config.toml
model = "audio frame classifier"
dataset = "single English command words and digits, spoken by a formant synthesiser in many voices"
train_examples = 78125
n_mels = 64
hop_length = 160
input = "log_mel"
spec_augment = true
win_length = 512
num_classes = 41
output_stride = 2
arch = "transformer"
norm = "rmsnorm"
norm_position = "pre"
activation = "star_relu"
mlp_ratio = 4
head_dim = 64
fused_qkv = false
bias = "all"
qk_norm = false
parallel_block = false
inner_norm = false
subsampling = 2
layers = 6
width = 256
positions = "sincos"
init = "trunc_normal_002"
residual_init = "scaled_by_depth"
optimizer = "muon"
muon_scale = "original"
lr = 0.018
momentum = 0.98
nesterov = true
orthogonalizer = "polar_express"
adamw_lr_other_params = 0.00092
grad_clip = 3.0
steps = 13400
batch_size = 256
epochs = 43.9
lr_schedule = "cosine_restarts"
final_lr_fraction = 0.1
warmup_steps = 260
weight_decay = 0.02
adamw_weight_decay_other_params = 0.01
Rows from block 3 of a small audio frame classifier, named by matrix and row number. Rows with one number belong to one neuron. Each number is 128 + 24 x the weight over its row's rms, rounded and kept within 0 to 255. All counts start at 0. Numbers have three digits each.
After each neuron's rows are labels from the 100 clips, of 14848, where the neuron reaches its highest value: "peak on" is the class under the peak. Only what is clearly more common there than usual is listed. The data: single English command words and digits, spoken by a formant synthesiser in many voices. In brackets: how many of the 100, against the usual share in percent.
# fc1: MLP up (model.blocks.3.mlp.fc1.weight, 1024x256), inputs 128-255
# fc2: MLP down (model.blocks.3.mlp.fc2.weight, 256x1024, transposed), outputs 128-255

fc1.174:147138126163108127133115125119143157200130122101150113132104106108120118106137140115170140127132107092124091142144123123152117142119139144135170098088145125100117152127149173132141121134135148146081124153107150157162125099152131162154100136140123154109126128129120087140143148150131170132164085146176158148123180156158110114105143136125123098134134139122107104080157103138106110161122
fc2.174:128117093099126120116121130162133115125157089155175104145123152134079127106132144167173112138088109112132127177128155124169117142090144133157133152086139153150144085146150093188161157152160155138181157128112124083112160162126090173115131112112097110092151126126111135109160126127097129101101111158095114143158109149137082135123104096079102113142165087145159150093141160120173132119131
peak on: /ɝ/ (99 vs 2.2)

fc1.481:124153157128123120150138123118132119104094135165129144122158134148140096113138154102108153135113157120143117141156092093143129116072119097134129126132112093103170177152165193133112131157140095107114093162148138137158138101133107135130133131122133132113156118099114116114129150097168078149113118128111125163121110115093111129132104109172105105089164127151141098142145100131148153143127
fc2.481:097135118120094124145124132131165193108155152131139132077104119110139142114151125132151128115109157157130138137094142131132126109108131119161108113153138089152110115115115174113147150135143161104138123119107110125130111090081108122085145118140155170143144131161127103178171045155123130118187153123146178101086113126144104089143107115132176101095085152115115116130136118133147154123135
peak on: /t/ (81 vs 2.8)

fc1.36:124136101158117111104124124141097145147129130158122126104145104089145165143165092108159166129118145109135144122149115124125107117090119084164113142122118104122129107153161122137087098088211094118133125156128097129182126130117129123135126162130101124138104127125159177111170157136131109108116104122127119141162117126134129101167138122105087090137112142101122132141148082117125090107128
fc2.36:121173117122131121146123160120109146125084118091132111154115148156112122149120094142119139096128113106087109088142184135099136168150144133109106143096162190138106177157132145116140127144055123116118093152126106118113130123115088145080175127106122131112108098125116086139143106141121116130119128104103135140130133159163142115111086114134090110130118131114141113135149151150151111150110
peak on: /n/ (65 vs 1.8)

fc1.98:100147111158163109131111125144117168148102118075104183115117098154122143156099144107115128134152146185104134116104118171135127126129163087153112142144112095125108149124086144144171118151131161079136107152134133151165119104161115113113134150166104148137180130106117159124094170118115107110140150111128146107148122121112134138194146139119107138118124117124117112110174140108161091127100
fc2.98:101129121116131131143129146172154138126157153137111109119137104093136162123103112140102140109090133135135109131135119146152187130129185179157142161168125094157151091130118148143137142141156142129067091143130088096140106129148074157143115134100142085109205100107146135128099128130136101106119121150145121157115071144130138152148115183142163145129116110139108110108109149148113152148109
peak on: /l/ (30 vs 1.8)

fc1.754:155140146106147131141169142113131104130095121171121150124122153113140101161139148133161182146096121146146121100143157128118135139144083103106140103126113144153137159159139104146167133127157166119128134112148165118135096137151116085117138096141095137139140091090122130134144146149135071133137172138152087135173095192097105119133142140118072132146097135155074105129118092112107140118084
fc2.754:124117131170148149082122139123135102148149141122166120144112089140111126125121121132147150118115135130107125111122107115149108114084087171112139117106154092135101142094100168153127157103114147110160076110121082128094116103064118092123099109090127137119113098151101134116114117111155180162154160113123178079102137134099146101106099108131154122102142126103116147135117151148154131150111
peak on: /t/ (25 vs 2.8)

fc1.744:107120095124130142119100115149122117101095119127143123152121127133143137127089105122147107136135117154147108124139142181130146112121134148126156147112156102146127158118117122134130127155102134108091169135159115128185083180166127135124088145135095090124121111127110171095162133126098156132152156132106199155141113176165097126168167114175115150125125145090109108127135121129159131173137
fc2.744:116136164135101100141110154123141144140138144136097149111174114113100150157080147163140150149105130149127143133153113111159169176140103125159145116137099103145106134124156176105069128162121107124119125155128103161121121149114132139128179094138152110119161143139185123119112145123119101131125093093133130114151152141120145097167154096108111128137126132163143127136082116140074103178182
peak on: /n/ (52 vs 1.8); /w/ (35 vs 0.4)

fc1.326:101106157132108087132128156092118154119119134173137114104111154150127143126136131082074115116167119064136112136113134104092130124141162140112132079105189111134138128206130118097091117142112122194120110131101117129094108092162153123149137136133123127160144119158159136093130138125102099140173125092138124147103104137129128130137115108109157121129170110146128131160088152122130182167119
fc2.326:121139143117104143119134135104189147180155121113077115173110087098126136109127145142141145116127140124127113123148095139117110112097084133133104123157117136139142122111119089081123135152153125118111126150158119148136146141135104161101153137152169136138159120120155134090131148098121147097110157094116096128160146098155097149136171145087097100129137114121117132139087123131140125075167
peak on: /m/ (30 vs 0.7)

fc1.369:110143110143172088129114141089106155131134119144128185122168153129137121130104122099096148110048180160093130181125130156179132136114167099129135139150151158118169092121121109123132112171111127151116130082089091101135171083126131090107128164138147090168128141102120124113162112144132127145116134113102148063124117142118108109123133130160110123101125110123100129152175160120165153097135
fc2.369:133145109096079122136125138133104113124150112115080114101134094120095139102101145156116157140116129092139144116160127146097133106138114153106140160126116172090122161125103166131120161111156150125106109165112167149123086105117121159149115135106147168087086074111165179119111120148111142152143158134117139117115131112128177128155102135138132099127126138113084138082144089127123119119106
peak on: /l/ (44 vs 1.8); /w/ (25 vs 0.4)

fc1.11:138131125118119153123113147178118151167092113142099139096138129157116134120116124146112134107147092090151151152126080138110172115152150177104125143167119122133105128147117165102121125179133107144123121111150155147176107155140144105129074132173151112135206129138094127142086128133123137109135135108153152191120104137106084146135145135158106107145131142136129117101101134060089118184084
fc2.11:170146141127131130109116100137165153102175165114142159118158104105164144078103110176122147140154157136105136148120145144150142172141126149143116146124120140083149083122076162155138119146146126126111138124132100146106094152148082146133110110136111109127129092124094144132110161133191132106161141136145191104102135114130057127129122165170156108140110107114129130157132121082157111138160
peak on: /ɝ/ (98 vs 2.2)

fc1.482:168115140136141127093111140168135137163126092145116142130101140082152089145135130111108146103115147086144135116108095121143194145147098129111106081126122111164096149124146102116135109136191108127087109093139148125167118136142153121158062091198138131162155158156108116093125108137194128135114103145139118178147149142145117116130145166145128143122117138115136111125124154101077125158157
fc2.482:130120114131101118097132124139117107104142107139175145149109147141158143134111134138148112117111084145133111155139148137149132131115128109122104161139102104096120128135158160146105115125141089118120111147118126160136136163096138088157101127145091058144110108139121163106152145106097136108149147088097181105135137146126150120165138132127090133092141113104118142116154130107151154153094
peak on: /ɝ/ (97 vs 2.2)

fc1.554:105106099091156135149146074120118137139140134179132108139129107140118129113118132155135111168106140061138134103130122111138121146097122095127166133141134152138130149136123118119101131117092161150130110153069132115123150175133141175151123184127093109117126070107127090133157117120140147148128141112156126152126192119147142137090116118103160121142143112096119128118153120175176163109132
fc2.554:125098134138166132124155167129204098122113117159136162129139092148094127128120106092104127131152179090165102123143113133097115116134123125103104194137161134166148130135133132163108151134121116126180132184120145124128121132129143093151107141121095096124084151129146135101139101129141154113169106116185117116107094131115121134162131136117139149143130141145100114116156124132129114133124
peak on: /l/ (57 vs 1.8)

fc1.229:099103146079140135116137132147110089126206147068147155126107147078142150105115133074089106138111145121125158128139121165132172124140129134121141129149138164148105134111136093139143137149130132115119123117143132094125104106136121108106094076140122096124162131137158115141109101151091108160145141151128111157059151112119080094104121194141138138119128110106141191149114130134158172117139
fc2.229:161154097136144140129125144126102118088128114182157135142127140160126106105153152145097138139148139136108099169155113121137127123122134122111156140126152170117146147103150158110147133137140143108155127145147131140117149120090116107130132152094122124073089130107153116107188126098117118105126112102137127100108091116142131137144103137134149149183144101134160073111152130189097105133132
peak on: /p/ (53 vs 2.1)

fc1.339:140160155105119139133129153094089154084128114148178137117118131139126111139093084137131145126170140111112153085116120106134117076119179104079104135141115134086137178088120114131121121138112139110105134112111124112163157083149125071125121132100103136159109124135090122149090114125161100116124117123102151161192120127092119109137118127131116091153155156108139099129162112092137132100106
fc2.339:154116143175090132144157113171115099140126168154133145137093152106167118139152139087170138158092133158131115130146150164121086132152094135154164124101079106136112133137133142126106164123137153091132093129078123153108105112111163167154123138147179120150127133131160061109152125160146113150100144101103120139079142085135175175125146146096132098158103117107135146176140144123112130154159
peak on: /t/ (25 vs 2.8)

fc1.436:121105103121088158146127110124093151115131136161143113123123109178096163097137127118096132125146091124114131126129175149136139120139148112163100119094099124111154152108134160145137146134121140122114177151139147106107115112144183111083104181113113128118159118135179102098099155147138160115135103091155144130142117110133103118136165123153100120099133111154104142102132106109126135131150
fc2.436:108160105138095141087121135160124109137176157101107171111178108123145160139097127134102121110100159143154142116128109105103164130122129093166153127112113106122121127174135122165141114126166172120143125115134127170111122105125116116185115114120117127110147114125143178130164114124134125179134136133098177157145097122157143143140121102139118121199119121085134121116127091110154128100114
peak on: /m/ (31 vs 0.7)

fc1.309:125082166134111152134117115129105146096143096163146113121112089119146088106176088143129128151116112131142083087137133104119144078182126176094138135157127158132118113135149108123118135137132137101178140174138135112141115121148124158091113145089147129153142096172172131124177125158154176163152149108149115099113128127106115094147097134139138119129163156150120187095117123137170117101142
fc2.309:096154135125136095136131147124130117124121107138132166088102126102118150158102145130089107145109123135134153135090139128146078115158136140179106119123133129118127147122142092127147136120145150161127128116124145120082117154103181141131196148129126146134130152147100135157123148114143110102147150101082107126111155137136096111159150145151117111123138118087045146157111104145112127115140
peak on: /m/ (41 vs 0.7)

fc1.78:208134165128177099101117128124127089142140145140130128130099110140125141114091092131087166096105116116128132188110153153117113081151120159135125138121106098128168117099123122131114140094115098132167105153077149146116092116139131104150138116145157072131122141120162111138117113126168103140143138130095162119145124145108178111106179175102123160158116141102150129142124151133090157082143
fc2.78:120140120151144144126124114108112158089130126129153121173168133101096108082144105121107133133179137106141146146135158158133137151163126098103132140142173149098148100126109104152075124124144182107124119110114146110145133090131139117105112126145136144148084123096108160095130151141123134131157085144101123108160112122135104149119139124150149117122141101116156143126105135094142106148098
peak on: /p/ (47 vs 2.1); /k/ (25 vs 2)

fc1.396:133120115131116108132088129134132144156126118148106090094130099100134135098189124119134196105114146138145127128117159143104109156113136126106156115131088125110114144174149151137151127149109131096102167132157092172164114110097115103138148137166160097129132100187149150139136139120134115129141144114144153140129140142162107145141155147087146124137104101075126133104164128128150124142156
fc2.396:158124074086139168088170137120093103135096139145140177127119130118156140104121119152153112121132122122138133110118116154117135093109127121104130174148139105133095162117100110091120125077150121098151131124167099120120135096153075132114146135112128087106163081131090140138157141149074140166145128163162118113099095133096120110138117116159131152097107097147115094119145133119120107083083
peak on: /ɝ/ (68 vs 2.2); /ə/ (29 vs 0.6)

fc1.212:136138095130129117136110136112093151153171095193132180137112154145133111137148143108136154139120134106093137134140165142133112138135149179091153160149144103126145093138106122172125125152130151148145143108138124157103127124093131075144124121133111151088109104168125091126121143149077118117128145103119140135135149155131120162114125154108143155119141176145079112125142125150108101124076
fc2.212:118170151135140141127129136108106056113108174159100167113111102119123133105132135125131129100116156108172140138142125112125147156116126123129095113085112091142130042170125117134139134132102101078128131161116112099136142120123105131126194143136159103127091114150141182089148157082084131119144167147098174113133141136118152128110101094158162157149105120128175116119142112161142113146150
peak on: /t/ (52 vs 2.8)

fc1.195:080135084102138138080085121141087176120130104153110133130100095086068128157162075141153130121140134127130116142148126065071089169169147130155100144130154103158132127135111179107148141135113128099145143169160097146110098137137146101136100129134106073130168101158160142112174099147075103168129125092137110123152119137156115170186149136141125139132130129130119137143189100102137166162121
fc2.195:152124153123105096124121113148142143146160162127107168099147142135079144091066107152149106117122168119150142089130090133143113107150118145104113090110101147103141118114134131138172161117083179153171111157145057176095125107100113136108140146151175113109125120149157127105107144137151138108123090117067134128119159167140150157136149117125076098132139133118143126115104135153132094125149
peak on: /n/ (91 vs 1.8)

fc1.525:106086145117127151147114121114095170141137117134155131114109115100130129124133086129134127113153077071108145116146094052101127100140177095144138156104156122151112121120120041119132113133125106151113128115142134138181134111108101151094105106131135101114124121121115132116112104139056139147151099102114144162122096132091095097120151143143117117115119179124109122143090071129146127126099
fc2.525:108128132126118105094122153149131151113119146147137101138150148107097092149134125123103138094111134122163062095093134156150109149144093139127123117128130141127136143111083141113117151091171081113135117123154090111100084133138194118125155115107150143150189098107116134104131162126153161133099139120080088139127125144155142138141169097106105155139163129079153107139149132128160132136163
peak on: /n/ (44 vs 1.8)